{
  "activation": "gelu",
  "shared_expert": true,
  "patch_size": [2, 2],
  "loss": "cross_entropy",
  "muon_scale": "match_rms_adamw",
  "lr": 0.0057,
  "adamw_lr_other_params": 0.0016,
  "steps": 6500,
  "warmup_steps": 190,
  "weight_decay": 0.2
}
Rows from block 10 of a small image classifier, named by matrix and row number. Rows with one number belong to one neuron. Each number is 128 + 24 x the weight over its row's rms, rounded and kept within 0 to 255. All counts start at 0. Numbers have three digits each.
After each neuron's rows are labels from the 100 images, of 14848, where the neuron reaches its highest value: "responds to" is what is common among them. Only what is clearly more common there than usual is listed. The data: drawn branching plants.
# fc1: MLP up (model.blocks.10.mlp.fc1.weight, 512x128), inputs 0-127
# fc2: MLP down (model.blocks.10.mlp.fc2.weight, 128x512, transposed), outputs 0-127

fc1.46:083126125127116145137130108148126129138124190115141120153117113106088125126118110096139132141117066134120081099094077135152102158155113136106122130174168102132123142142138102152107176171141115139132117130102133113130135183160133173080097151153160111151121140108161146109120129146189117114123091161119128153088147143120117127154137129123133130108153089137120075146139154126091117129113
fc2.46:140109160149147098132130143092173147149108123133113111142129099117140121073122135111127142132170156135146178148141091106107146144115130114140141137099094171105154128104141133118132096133104130127163165135148129141105129113077150144136172118112115136068137115151115146123168129051105110103115172140150132131167146093115148075127089146172110153137121130121137155128090132152102109095117
responds to: leaning left; green leaves

fc1.450:098123145147119159105116126128138149113119126128103107153181145150121105082145134147179109148122155131099134183100129118124134108083095093154110115119133133124082138128086120099138084150151136153126134157158119156125141093118110133085109108121134157148094124108153185171121107122146149113160155153129098103158113111121142180197095137122129134122114140147112116141102131083097144109146
fc2.450:166118105160143126151128122118130099127169139121164125083126153142121163160131124102153128084131132148132113074136155093120151138136145154139133170104106119142132106092137127162145149094131118138123126103087135137138127145135100117171190134138145129128134078127090092139151143089112100078150089131127166141072108125115132097123176130126113131140134065142120129139151155141143092156093
responds to: pink blossoms; spreading

fc1.357:088144127129144134120133096132114143118129160136100158131129075084136076121149139144153127159159131108101170099122173185165108144136125096099076136086096112090090117121165154146128168133150114102124153105124156116116118100149110120137132100145111166122166136158115144110118120117124128111103121116144109122121132146120158153103175153140118178131137107159125137103144090105176108164141
fc2.357:094144136132126119134183144182174119150152173132147125082159164089158124114146101080153152151113121124122158126115124111137081133174138162131165156132145111125081179116129102135133104126105139112148151137138171104107099117102144170144120101115096134107122151100108126152096135107146127101115112099118114098157133072106084131125127113149119143121131134138157133128112141076147129105104
responds to: white flowers; leaning right; narrow

fc1.504:123142138125125128164111081104095116130061128154136107167142106115114138127126093162165113122140130098143082124140094164091138140119117140159124146111141109179187112177136103114164122128127145173101091169160115084108178131153115126100132079114118167139126092128129129134127126138109138116092147163140137129101094159124128111129145142115131137144165140133090110113114153155116152114099
fc2.504:126126104166136117127139148131136131110178163108173161134113155127142123118167118117134163120121142109149117129120192097127115137104134119139136139157111157141091118083131111146129170150164140150128102125097135158154131096108073137137140142123122094093098105141155151132136104118138141178115111113176130114147130090138066125056139119136138157097130080167110134137097134158140092119144
responds to: two-way forks; spreading; bare

fc1.330:115129106112159110164138122141130150149097136178132105193137161149115141080126127150155104180082107131125131120093159120148125107155125085124105135117110117118131084148151125142117100098063129101127127153152146106158124133126096109095117115168157187139175156135118117148117141118152115104109132098127149157074078144140126118131153134131092107137124137132147171165116119119136124128112
fc2.330:129097112115148156098139117122142075115187124153173139120152128137142136144101152109145129117179128121118116146152087149080130152105131138094107141121139161112126124091131096152164118103108141109173166087113118122117136098081156144187173110086136112105134123097128163112111107130150141136134120118154127144138134092079103160116147105123119156106115159167126107093115127155147165113137
responds to: white flowers; drooping

fc1.256:087097156122061101076148123112095128168126142120178151126145167131119131113129129113097097120132152145127120119138138141105140154122118099139138115106154102124132086183123161161118114148150132148111129110095122128113148113125112126111144100102100141100148164131102197117117072112157156100123130156116154170118152164163139100115117132112119170090145117147149141129090155124140131122170
fc2.256:124166125142171138183132136129138130121143123125146144121145146161116152139125075136076164129094129112120156130079146131155161109146146135085123125127133112132167142087137099095095122141151105131062129149139111120155127153102164127170108120131120106145124115117129115162143156122091116154101130141145133114101045108120098158128130130149176089151136145136120081154114085120130111138113
responds to: bare; two-way forks; drooping

fc1.488:147112117134132125098123099158099141171090130115117167183150120136114128151091152160153117139122122121146136133082102118146138095133131093110139166146139132143126124159129160133154184125127124107120157140140101116140130123143113140113121138086122127152155131119091121118107111097171147113079128172124139154092091143130068119109165158135131128108084125166063178129087114121114167121133
fc2.488:121123180067119145117168099130117106164113115128119128095189142108097123140162092127126174148158118129119096102133104106110164167124139103083141125134090128133099166118127128140150119145125133116157125146147118143079151086079113163132148140128099120134095119162151110149159116161077090127165123129141095096120141126158145155169131107121138149150131121119131082149126158111118114146118
responds to: spreading; two-way forks

fc1.261:095128110134147141107092106082122128113086158103086101114092154159113126163144151120144121154089077159131124171131119160119136129128151129145110183126179122110101158150168158132116119129095100120143155119169093130118118140123105132099076111153097141159144123112103162156124165138087120126182129101116107143074139140125141104138160127156111130132155157099116137116104126140139134153132
fc2.261:150106117144103119116202149124143149123177120112161119127124133145089146115109120124164168131133123121143123108128144147079109138114112131072124099100094121152158097097075136138158138167145155144113112105118142097163154094099117138148152122129135150117113128124136136137114156103120157151091145139123151085148091104171126092108105116118162147156069115144149128171167140123152145115102
responds to: leaning left

fc1.484:098155098092140107165103140113127117132092143106153149137137124148097122088134096137212143131130150108118137107109126109145141121142132120086077180141124107185112101132137135151133120136110138135154138140143182121120083104078124123127103116148181168129124130105124104167127125133139107106096177119119159113130138119094129094090171118153144136160101167138153143131114112102128149130128
fc2.484:088117115138158109070129156159141093125131154185144121118149156144145143170156158120090120125156091128135108157117127125132134126130130145132169150096143150083134107106119109130130119107130102124096094143087167122090172146157095152133159123100138131132136103142142164131110133147115166083149112141110119152104124104170134134085115149107116106092163112129158083129118144164153089088116
responds to: autumn leaves; wide; drooping

fc1.426:165129130122108166139105110074095162163119132092128143147106104142151129120148152155136116174129102111111124121102128130114084105106146112179163111119086135127084148097167129189144123126165159127131151143124131109157132143108089151123117118147137147164110146197099146101146119084155128103108097136117113117136140118123140109137156135121108093130121073153113126118145156082114094141119
fc2.426:116163109134185115165172160149102158086153150124123133110150110115094130157095119098133146136084140135124107110119109104106155145097108116131117155183099130116114138140113150124126129132153102154156108136092101087108118142126166091130134129128070159137128100104135114146087157149101139142168166146106121104126120155131127131137117174135125153129129167089072153141131106117094162164116
responds to: pink blossoms

fc1.476:138133178111110069117142126124100125077122132111121126137130113090113128140132140125148145165139157119167142129139163139092137127121083190078123116156102156162141140175118146110149113131096113130150120145097099192120101143172136105108156082107121173140134112127105139125120122085096080143103114148135112120144122111148092095147143133163133119120138145148127128160115151111137131103175
fc2.476:141111088105129120106120188129132120188136101187119128139108093137141142140118132135083120152127130099131074107149130141147115142110147108085124129100153138104148077139112112139129121077168144109118138143132176117115111091095143105149134131135153115105146151142142163096143089124154152154143161131156167156134124105085108119127131130074127121134182098120151146123139165146085136129126
responds to: two-way forks

fc1.228:138145116151116154131132118123107117081132116141115119111150165155169139132137148117138096140169128085128107097165129125140128123105099057116097096145148155155101121111166153179123100134168137085129183119176133142134140148096120114156137109128083154145104124144140117096114116143089115086127135114132116124124147122141138109148112209115155137094122104096140146123121146097139099114161
fc2.228:128115116124124134121101143122141144103091154106117106116132129119105144103126171130115127142067121177122106128166107109119130096162150168193155162122123111117157124125122117114136147083111134159129124112071108151134151123126182142147096133121144169141166074167127102124143118160114120107125091123115122153137118153092165145105161109175164083133127127111122133120157125140109140123067
responds to: pink blossoms

fc1.163:118144125159114126098161119138135149126096136147108142114131201109116144098152132111142147136163132142153138075102105146112085144127121129101107171116154145176138135094138147130061144128152104144099118129112128111096143125113189120146149071143084144138097159120126133120145116154174141080126131141121120124153112166095146124105143127115132149102125118169113135139121080081168132125129
fc2.163:089083179075140136124115131134148148115140154119174116105138101145143127115101143106124152132126150132145134133146132061136128113141138136137127110167112123077144162126143108130173140102114152095168137102170152141167124119096100133107121168123152123102165131109120121156130175116118084127128119166144087161114171057136133112147110127102147154110138126086128119106132128134098159114120
responds to: white flowers; two-way forks; wide

fc1.346:140110147126142091118143117159125079132096107119138137125145133131085163174173107137179131123126139158102151145149100104124103129147134095128120143166151128056127115090138151146138146174172118098087127127118150132115125135126130118125101145142151166134134101131097169132177113116146118120144158076101107112145087121160145157127195134131101123151116112117146112131095115104096107131099
fc2.346:150156121150140138137108109113125175088109143140127149102109134141139097117131130167127101101078118099126079103159136123124140095158112152138120129094138147152094138132143155130115090082082143176144125101140079137143149131120150138120141163132114103130104131120185123124081150136098179129137130136125103127126189205127071123156102143149113123117111135131139135116140114131145130111168
responds to: narrow

fc1.447:138120127094111100165123107166105146065108089120103132159155137115105160097137171101154138095129111127141102123134115138119118144127129100151131152128166180141158125129082122120112155133119144126171104116154106106089163107107117140112129081095099148146112105126143170169136138136096126127120196142146129108097107140128141124158149110159142150166106130133085124105134161099144178106127
fc2.447:128138133154103146113136141121151145138140141121139139118088090135126109138132075139106126107124166115152135082134147117153156118167125164124169131145073105126071100088133119138178101107132185115095146151103118133157165147129104128114164111185188110123149112162118133123095130088137165110110104114117134108147153094135083104104138118131129116110151129121131142109138102172124108107161
responds to: autumn leaves

fc1.445:162145125110127167118156147082112128111119129141076155146138106124105117077145152064143102140132139149096122087113109115105151149126099116128135179126094111160135085159117137114095170139191139148131128139151090105115124139123142126110125161190110143136068085122147118108149140114135146127127116121164103142122146120107161084117153138118150145119125094152126136148121159112131177129136
fc2.445:118117137122147126158111187146156138097144120151157127072110145143148142131136079153107130127075110124139112204162122135146127110119143113168089104145121141118125127146145097098143093152182149110138120179106150128109087107169098136091127127092139159111142130121141132139156129148089119115160093122139141097128086161119108159125134135131104137137159104104130111115115134150090081131147
responds to: pink blossoms; two-way forks; leaning right

fc1.419:111122126087137113142147158112114156111108127161125143136165093156095094088104115148180107124092163137131151112117192166123130094122138146101140130116137104163089156138098136124132101087114147157149131136136125135124157154120132129122092104163128157117131130091095123162109147107153134076111142135107115134109148090196099098145115141167117135128107150115145132144105127144161124074163
fc2.419:137086069142158115137116087141146083138166079171124149079113146105123148130140176121132121114152098117131092126126108144136081127141096126136113118120097135133162087125119174094115157148114089136151166112086150109143121108109088118138140153129130116131124157153147129127134133169164137146123144159087140136112141167105132156106107127139153107135092145146165101117113176172119131151136
responds to: autumn leaves; narrow; leaning right

fc1.477:122139126123134121081129103098116100131089155155083118114147115138120153114082159058152107160128121135107152114103111143159128139118100090140134139147148113156134095131131161189167137118083104138136125127144128123122098120140104147113115121170126150157112109092120129122153127127160145137090116140176101131085137148139155115129119096087143133119124141134209141151147132161093129169154
fc2.477:110132127106092133188144140143178110153123114116167127151117121135161139127135109149163091121164134115127152154113155136130116110149149117157106150120105125114133120089113090072091087117141123165158087108103112153152124098116130135139116157099130085119140116166130122170145125075135111125136141131122166152145139131097144085113123160196095121142121143143113116122112102145177088155105
responds to: drooping; two-way forks; bare

fc1.175:112120129104117106093110147118155136138104135118120150110123154127115086094121135129149096155150124135126111117078087132085106160131096096115147140137091146110110138147156192117123142144152146134160173125105139089111131082126165127111116127134072129104109172185087138147154120143179130133140167151124136113164124149102148143143183127128168151118150142112085118134116087112127140141135
fc2.175:127102168127119146113132144116107129126115128137180096136128103139168157129109128079105144103150188159169123133148127075153132118129139107139116139126150137158161135125182082128121069119171115127133122094150154143141098143149130133114133125136138135123154113148156087143171152127091132123125103106122092120081162105129083125122086148177115147130151095102132143148108127146102092120085
responds to: wide

fc1.424:184110116138111102099085124117147126122152141127105082140119152110104117158153150129149109131115096120118117148134132140150135177124092164094105157081103091096126117110137127159120182131127106132116124102142095069168117122139165115149124161165112172118121153115132105126143125119123127171120152101115119102125121173152171110111162120142089108166149138150101101156085145111158142126107
fc2.424:115114137124150144132176132124103128106135127215092135123091138157134126101080123130154156096138125084138133101118141073123107131116158127111193114145122161119164157152136153090134130146129103127106154173110143146063138126132137097132119108101142125140132127121103150150115108102115166129151113161162103130171138134094116121120122083128135160155114127109116164101081124123115118151115
responds to: spreading

fc1.280:126136117122125129127110129114142174163114108182054153127124101147106115115081108106141153127089095150107141120135134109108147119175091100084065097120131152147116109152135149135135122124116118095141148167125187156126110134120103121128100091112110165121136132109124116151168139143159073130116141125143165127120175132120164137160150128120172110105112164133134141155119142111165109119120
fc2.280:103143137134130124158113152142155100106160134121170145156149167113141087152137141110112148154142129132148209148078160125129139122115149164127163145128119128104092094115117120123151103125111122144131103104128105133107100137099119139141141169141128102110135136115108132133073086096085160122170111128118116122130129100116111104086137091120114156145125107111092163111190154150105135092177
responds to: two-way forks; drooping

fc1.132:112193101139105111116133147126101127095119110119131106109081152140132093118126137155082145169177128109131119123123120122123074188119070116149124099169148140111124134141103107119144136106175133125132125108142139151126130139166138114117172116140155169161152105128147113151129096135127138090132147116111120159112201140112112101126110133107160142123118141109093157154146112115121182098099
fc2.132:136089134156122106106141136070118176149120130149157155141117115130132141134171133149105104136120064156109126152130163119174109091145176122100148151163117146124100135120128151118098120175139153109148144138133120139118145159095116102143104174072126127089099157112129072146086108152083108153143119139127095130151089121140138139138130117138115110146167137144145144101095161123112106103125
responds to: leaning left; two-way forks

fc1.375:151116129120170114141097101127140140110068079131105149143146127169155131149165145086162103159141122141068119116132121106088148186124163136131097126148132152118179139165107104181142109171172143119122130098153131120138166132130107154124124108146128145125135127096146116125141139098101107089106135097116110115089148117148147165138115121107133133123136124131106138165083105117103117074123
fc2.375:097134156126098122096141109104104108131126126090158135163099156138093115161124077152117156121131102136155175121121133147143156106182120145126113136131096081121115152089133117119099154159119166146147125130108138131132170153126178159163151139136132138107117121155140113118073121142116149155140112116170136161111132125099087138119182087066118169122137126120130111097132135151144108128084
responds to: wide

fc1.120:158209139147145132151125142111109101152111135118114148137154123098100099090142144129140156111154157158095076127125085149085127156160131115108120143110139099130135121147090156153142125092126154128128175108146106154104150099129088153122154166138130104051075131114146136112112125101125118117130147124143137166122093164135136119099150115148156130109138110146091158133146114135109130110166
fc2.120:097112113161125137164117142101133119103128095119136162074097136164164109152135119108133135108136155126131145151140150118154104119142142096146152123112138145161128059108161102136185142112156138139087139135132140120127111129129163148150124189114136110138106116069082118143120157127132110106199106087159116120131079105131131117150148106108117112165154113150142095107123115145098146121152
responds to: two-way forks; drooping

fc1.0:165125110171124118118161150145114084138141156142157117137102101121136129106131146150102173162152095109110120105101082156146142143157114125134142127134143116168105095130112106157131146114151152122132183095148126135115123125166106086118093095125132142115131147122133146161129138159124126137113043161114137158100119157110142099151131167140125131141123094070084183104101128112113134115152
fc2.0:081121130105128155102125092112126144114097117127112074094144110137132121081122087127125153096118133145132153129166118137142096142133098165148194132104094140096142128106134157106142140120071154152141102171107116185137123110106128151096130138118139116144158122077140144129152129127134160141130152089128141147169111133136143108164175139093117113107136107122168140099152098141154140176147
responds to: leaning left; wide

fc1.68:098098141098149099125120106171087100128128097153145128168144131133098096127135150167098140154117101094098115101110103175115103147148141146133129140152110112141108094114129132087134135145102140129159132202114113142111116115130135106165113126133091108141134147102133129173164127160131117122106151128133146153091123149186118142155098162120140151159090147169129111122103149108060152129112
fc2.68:170091136175186139113156114106130167099152157093152158104156156146136136154136102083128100084129175161121134148135116141136099128141132116155124124131154101143129076112132108111103147091134130122101128125115147109138107098120120116112099161132145106135129125110165070115080154134164135114120141164109113124168147151128082141126190113129126123090108162119141094147150099135137136109125
responds to: autumn leaves; narrow

fc1.160:085142125091143124132127097128140097151117154142153085136113113102110123135104158142119117173100095151099149123113114157141131145164073105147134143147117154090123110111127141124125166131071135142097134137125147111145181095176079130097103093147105150141108151122138129136137111091135147107099158152144108188088119120167110120141096124129159141133160167124118132180141135136106141166117
fc2.160:124130122115123144134151135122120136148208104108155077090156127146153140159128108127131120124130123131110133120127146080139057107136176129127162140103126121109112144133115119147116089149122153122143123135132069148137099140087155104127138137102133094151109097135139127111148111141154143129138075109153144126152135102175142189118153102142101111150141080128196097102116115133151106129137
responds to: narrow

fc1.180:131161156152152147120129125129090140099076140112096108103142126124099120131105131116150092119156124111124145150125155173127139181130174140131105098150130174139116126142106104181127124174139170105138117099142169165117129121107120147113110122108114105134142098147112125086144131177091102096097123132107122118093132162102131140117127105137174146126083159166145095092123142137080097145157
fc2.180:173127099148127080211107120112140114146159123123148172148158134145113087135099173121149106181101122090116115116106145130117113112126134173161115155163148140117131118131124105108127100081142133092126128137127128122134101144109118105113142106123164138146125133096145092116130189130196190154141093133110114155108163096133138106111120128116125114129140107127120115160146114098134128148118
responds to: two-way forks; spreading; wide

fc1.288:108157152098157150139112117114147112120079119167153114141129119105116097157131102136140128153107138103152122148123138095114102119145129093161128146153113090109161128162093153139113143153144127101095175150117154113134153173131131109122134093168118092134119109102157113120099102145136162137100150165173123089141132172166148132131079157136081101104124097104106135146120077099105153151160
fc2.288:117129099127126135112148145108148103120153138114114153113101124163145131104114138144126124161146125148099147129111169137144111102120111141164142121167144129078094168105126140108116102135155122167149078074136110121098114093090104157115162173140100139104170169133166103072148118107117112151144130148172109121122102123096134109145127126146172097133154128137179107116125153165144145093085
responds to: wide

fc1.510:128088140162108087111130082134097131110108157113144140126074130135130107130149088118150090131121124146098135152101161123158135123138131079152120123110124192095127145144139155121140177126112156097134117134105099119093148110108155155124169149096162150148107130154123123137130106081154149124130107078163126120159159143132200111113143131094122124142110094144100146162128129095124158153126
fc2.510:135181119042096137114143158145136140142106147137111140127133137122115108144096145094165120114130150126140128115108134139131129147164135110099162110146114135102111149189101117120108128144128149065158131104154122170161120103182136135134107114148122131161098116148148157082095122150145121137142154142158141173114127155118106141132112100157091108128112095135119127093104097084164092136137
responds to: wide

fc1.126:105142138133149147138167148127125143061130118122131147155124129125145139051132154113130157112101138142097114100129119142100153149143123132095118156132160100139176111118113110119142134104123139155128155142086114146093107176111156146118108163121118157139135135104127100152126104158104098092129128150132112111088161104179093136110140130100187128146093094145129177150132101079136138155155
fc2.126:111130141153104176093109134166127099114117131118153146137138136144150145152147147123124115105116147129151116136139124105119134101118183151172090121170082148122081132103158083126132118113097141108084110108154165120138111117153115167136133108152135075106129142095097116133141174113110128115125098130125156156145112140130216144141069123148132122136149113086129116106145167131099107113131
responds to: bare; drooping

fc1.286:138151072142149129125157107100136144132140114123140108102113101126129108137119149154120111176164128114119137108125157127099129150138126142155081129107130118117126152078162152132116145133183158102140124143135134131083142091131140106135118081157149160158088131159116137120144101089170121130132160111123101108172118177132185108137096117093114156149124080139143117153162106080102105117166
fc2.286:129124180123128106136102167136103165119164161110125103114164140140128132130105142117151121108099103136139122132075095127139091104116167114136170167146134119134112140151116162134106160143161116137117150111101113157149106122115081148096130171114126090161103088086125112144114154151084113124161114137095148106133128118088096148171142124129096092092163130118118126149151137097191133144105
responds to: white flowers

fc1.217:112172105100127146154174104134107117148099141125111120119141096129150077169147110140110117155122090137094146144133105144125119150101134058158108158116101084126112153102185138151134077158123116138177154130090162147147152134135131140132154100103104149123106179141139132131084094101136122132139126062136139161115104147125124121150157111104134131124152122131142154125140148136082110123139
fc2.217:106116157127092154101123125128146127153121135093114158094169115113111186089095147114166133131173139088146128137114114122126085124132128158082159141112134137123131144130122119128151160087122152134095173106134122132132130098158152145108111103076152109129141081111132143116109172105145134117155171145142110097156087133100149116119107148141128120158178149094122083165131146118122174144093
responds to: drooping; bare

fc1.211:086142116122133160126129127139095154153142045126095139146171112132111089112090099151101113121126103157095103127126118132182134159119127112122127104113152080134131090182139157132106130163154114154096172136120157124141156112124091103106113152113088127135116150136118141099136128140122135113104141112107186133132168142160136119155082159136122134107150152123113179150148121116121117100152
fc2.211:163101096116165172095153127117159162121151127113171101180128093114151150170110137113106105109112151142161136135106121119137104118134127115134098150109122159098132138103115105121136097094139130134100096141160121136136106172148162154116128135181151133103095147091111123123059129140095146119125125102124139152162085100129140120144139113142121169188125152135112096094118122161112151140089
responds to: red berries; drooping; leaning left

fc1.443:088121116102131157120115109125110136074116117137103107121139163131161131119111112116155099148115124144124112108133102158124133173137133212171132141112168081127106082146132101090134098115144161141170134139132081157104123117158095122078110125145121123141147153100143114127102148117131127093109123171121125126169124174152136155159104133156181133143105098132147154160140113108134106137152
fc2.443:149143086167096172104153141174176129170123103136152134123161113138144092128126178153110125106152106139106154149109147079130150070068107118133107114160089161116125115103112109151165131131121123134064101103129161117112145131124156131115151106120114113092110106128087143142136151154118120136141109119102139128159145125153152117095107135104132144109174115104099138129143151167125157115112
responds to: two-way forks; bare; drooping

fc1.149:158139075102122162167127118131116121094105165101142145133134125126120123085168141119141151104120154131167101095121124149128118145136123149123129114125146144095109094151100152160115120113115103104126166164162144144129126178143126100118143132154099147106165144076193144084115090135151190125123168132144083105098065148160126139115121148135117139126084097130128104136131128124108132115131
fc2.149:101165206151152162136150148124122141133097074148134143124169121126136122089099093117090091133115116160098161150114106101148135089152142134151158114120143112125134158070123115088162151104137132165092117093107141139123113110128123138161075122138139151126156106147113128116136151154098121153123125118075142142136159123107120153141128127122124083110128138164162151083137137134112104091141
responds to: autumn leaves; drooping

fc1.80:114092124122096131111130090138104105106110093158134130122158121112114118151107095168132112159111095125122118097117099119091166154147090086123175163113121130116126087102169127110210108115137106147104095166177087174133100127149128134115141120126133160172130123101149161118149104102122139129131102135157113136126152128106146131147143155117123132146133186115148152122139103135100123172149
fc2.80:142163139165094142109165146143121111108131169115103147123139172128144183125135119131158101075131097118132131149117177092130097086141142122167108140107160173100114161140151102124104139099122137138155085097109139104132162143109158132149102106115125147114144118122131134130118135121127140134121126129116144116112132193179111123068130103123120154133142100118114137121080146119179115075092
responds to: leaning left; green leaves

fc1.358:130153162105124080147080119162150134121070154115083182108121138136119143118103134169124111103129137178105149159104094112142120162137133154106130163129106126123122111134117088102134166167107129127126128098177167130113159139163116123101141106104112157132105125143093144168130108097101104105105119117117138158158087100124184148124124117140165117126155153103158147113124127090134140110144
fc2.358:117122166152135160118165118104102150124138159125105052140117106119138102140113131117123107158140110113140134097096159165166117098115095111138144123155135111149101147124140121124131080131154153174174177182084116118136134146175129103154137098131115137144120111125145135074104116154115130089103116148164137124103131173117091112162081136157129101117156092168145134112130141131126130122126
responds to: wide; bare

fc1.57:147188156098123157169095107104094115112141133104093146136088115145093130088138135121141099141110138120093115142109112163123115139096108126130139128167107155135113113092125143158101139156180151141126149184131129113133150132120158121130099103128127159129072070119158128116120107121135118127144109118159112091138096134125131138142132134126170113132114109126125182109165205110118138170139
fc2.57:140134129110132142108145145107158153091139143129106120178105118112122125098111165138151127124140154140123156114108118100141118157119152132141167097147101151134111155107108138141098141155172111123195117171095122115162123098119184120123142119102110116144107143116105109124126123133123151131153142116101133050140116124105098119144146174127121075151141111094090187109084134107104133181131
responds to: pink blossoms; leaning right

fc1.452:129088076160130102101132104140114124130111119145108139090140090139161128148102121111164106127127123129053138123088131114138150142155111107117110102099134174136143087093176153184120140162120127147144123146149136135085158167105104101098169114154115170141121143173125135118148139119136098152125165096109144115117177131109142109115114136131124106135126153112107153114114120162180146148108
fc2.452:135126174117125182147103099095080111094142123142132132157108123169120154114110136131111141133133141087157123133116102171114120126108144134096171145183155097134135146151130115121126113129120078143089096124155131083140138137172157148173124116098133089099126111088105111137079124131149153149163107120157129108129144129156103142132182116125106162131111114101123108156161081135123104119161
responds to: leaning left

fc1.464:094100169124116144108142134141124153105122105131099116156131147142140116109131110087143118144133118150107126123131131115159123134176138136030162124116125088093110081132138166139115086094127128163148107184123146135131132114113133125122109143144145158128112123125130167084125091107108099130108121160113169126123106186102150138134135175163138112167130150133107114137128148090168099123165
fc2.464:130121075108125136172088123138120096115128078154134157103170181140114139108126151134113126099112159138131158143140120158083130117128104081157124143161166147111112144131133096096133098151157133083096118129128131120083129131173102155100146082088140118134124143147097119135161170124123144123144101119136165103146101100162109130101142124087146153101111116123152159114124127173142121146087
responds to: bare; leaning left; drooping

fc1.174:147154098139109172102105133123103138172124059120127143122123150132109084144146137125112105124117124142114117120115110139124151148110095161156136103094145137109118160108132150160106150146107095139125146122108111135159152121138099090143115103183120126110074119124187150136113079150191152160108181097111147145102119145141124164133100128112156113145126094156132142147104096113134148158098
fc2.174:125097126123144134175163137095162119138161087134127099134096092156127134144114103147078131134123151145162137124182130116135106098128150065109113132138131100121106115109121126151121123168133157160137084124107120157158105156118163169122145120161109118131139180133125092144134119103085139077159097124111177146158100111130135166124116091144133126117130115124156100125160117163109089134160
responds to: red berries

fc1.405:085125070173138140132134128158136139128114169108095127167138132091101152152137138131161112159126137119088087129130172176161131121133126112116145137124142073129095149135119116119117120142122084108150156137155123117171092116098127095143097093167114174100159107114135185129091145133105150134139127100106122135103104161066132120102124158146125130117108147148157162119113126123138150154117
fc2.405:134148085152134139109150142139145128149177173131126132069137156087127101136143123092157130128102142163134151112127127133117109165169079166120113138146126105128124158095099124123130132112123137139119145132097125082127130134099177139143113101064117132148118147099104184133113135076135150094127095123125164121156154099156104164134128076114170146142125118147136118116129086113167145109116
responds to: white flowers; narrow

fc1.105:107087150130121174139107146103142116110107111116129096150150143103090127125134129139166150134092145153103134134147099164107132109131137122122156133117122148059096120139152103084136102131151150114152180143162084142127148096101168119114162126145139127128087145097132130135108102097151124153102108132110109132106117140190089140141130152102113126162127151143120139163080132110190164114164
fc2.105:135140100127136114164141123139151118158104166147126137099120115104117106135114157131097115103113137120164173100142160120157124138166076120090112135144147146174147111123089162158095184141103095125121115146098141104160129137132112154127118100132126091123132103156127138140146164134101118088166151116163131168129106131148142112124117073085109118096127080131144134087139113195091124126127
responds to: narrow

fc1.138:116088120094128102125127107147119102150116100155118134128166133127113069129174108160109115152109108113121123108101173128116130124146131113147126132138111104160079127099107167112123124142114164178168158157141117085138118106131142107123076137150095131089123152147136170142133101172138131153124139108151144136114140140134172101117085176157112101121121123130145125132138166132055161092136
fc2.138:148121145157158120103121104130122103078122146116172164127133164146100137154107123124118148091100111158141126116122158138142090081134170140171141125131122097104165102125106098121132131120109117113145104128151162097107129112135165105146135143122162095137156143119156064137104175157150109153136129172140070086091115154113092166135150114127123115157126144091113125144156083158127122124147
responds to: autumn leaves; narrow

fc1.501:164083151096101150138102108129114130170130139077105088131118141114148127121124120103143149130152126139109096096095179196152127118095118113113113084137157120124120138106122110152147128158120128158121192107123141118095161139109133150084118087118103152107123182133138151139092093109167110165130134120110192151116118133146133147105138152130135115167108130122130151156145139137137134084126
fc2.501:075136122143150111163126118160158102134137134159157147094062131104118168127127131102128123158123129079133112125135129093133125142120141136160150143099078139134109102145134137132142171143077135125151085146149160107150109085165129083154166123147149131138132085110120116114189126142161158113166129130108112120138116115129147148124103118123112133057150119146098091129113090158123134129112
responds to: red berries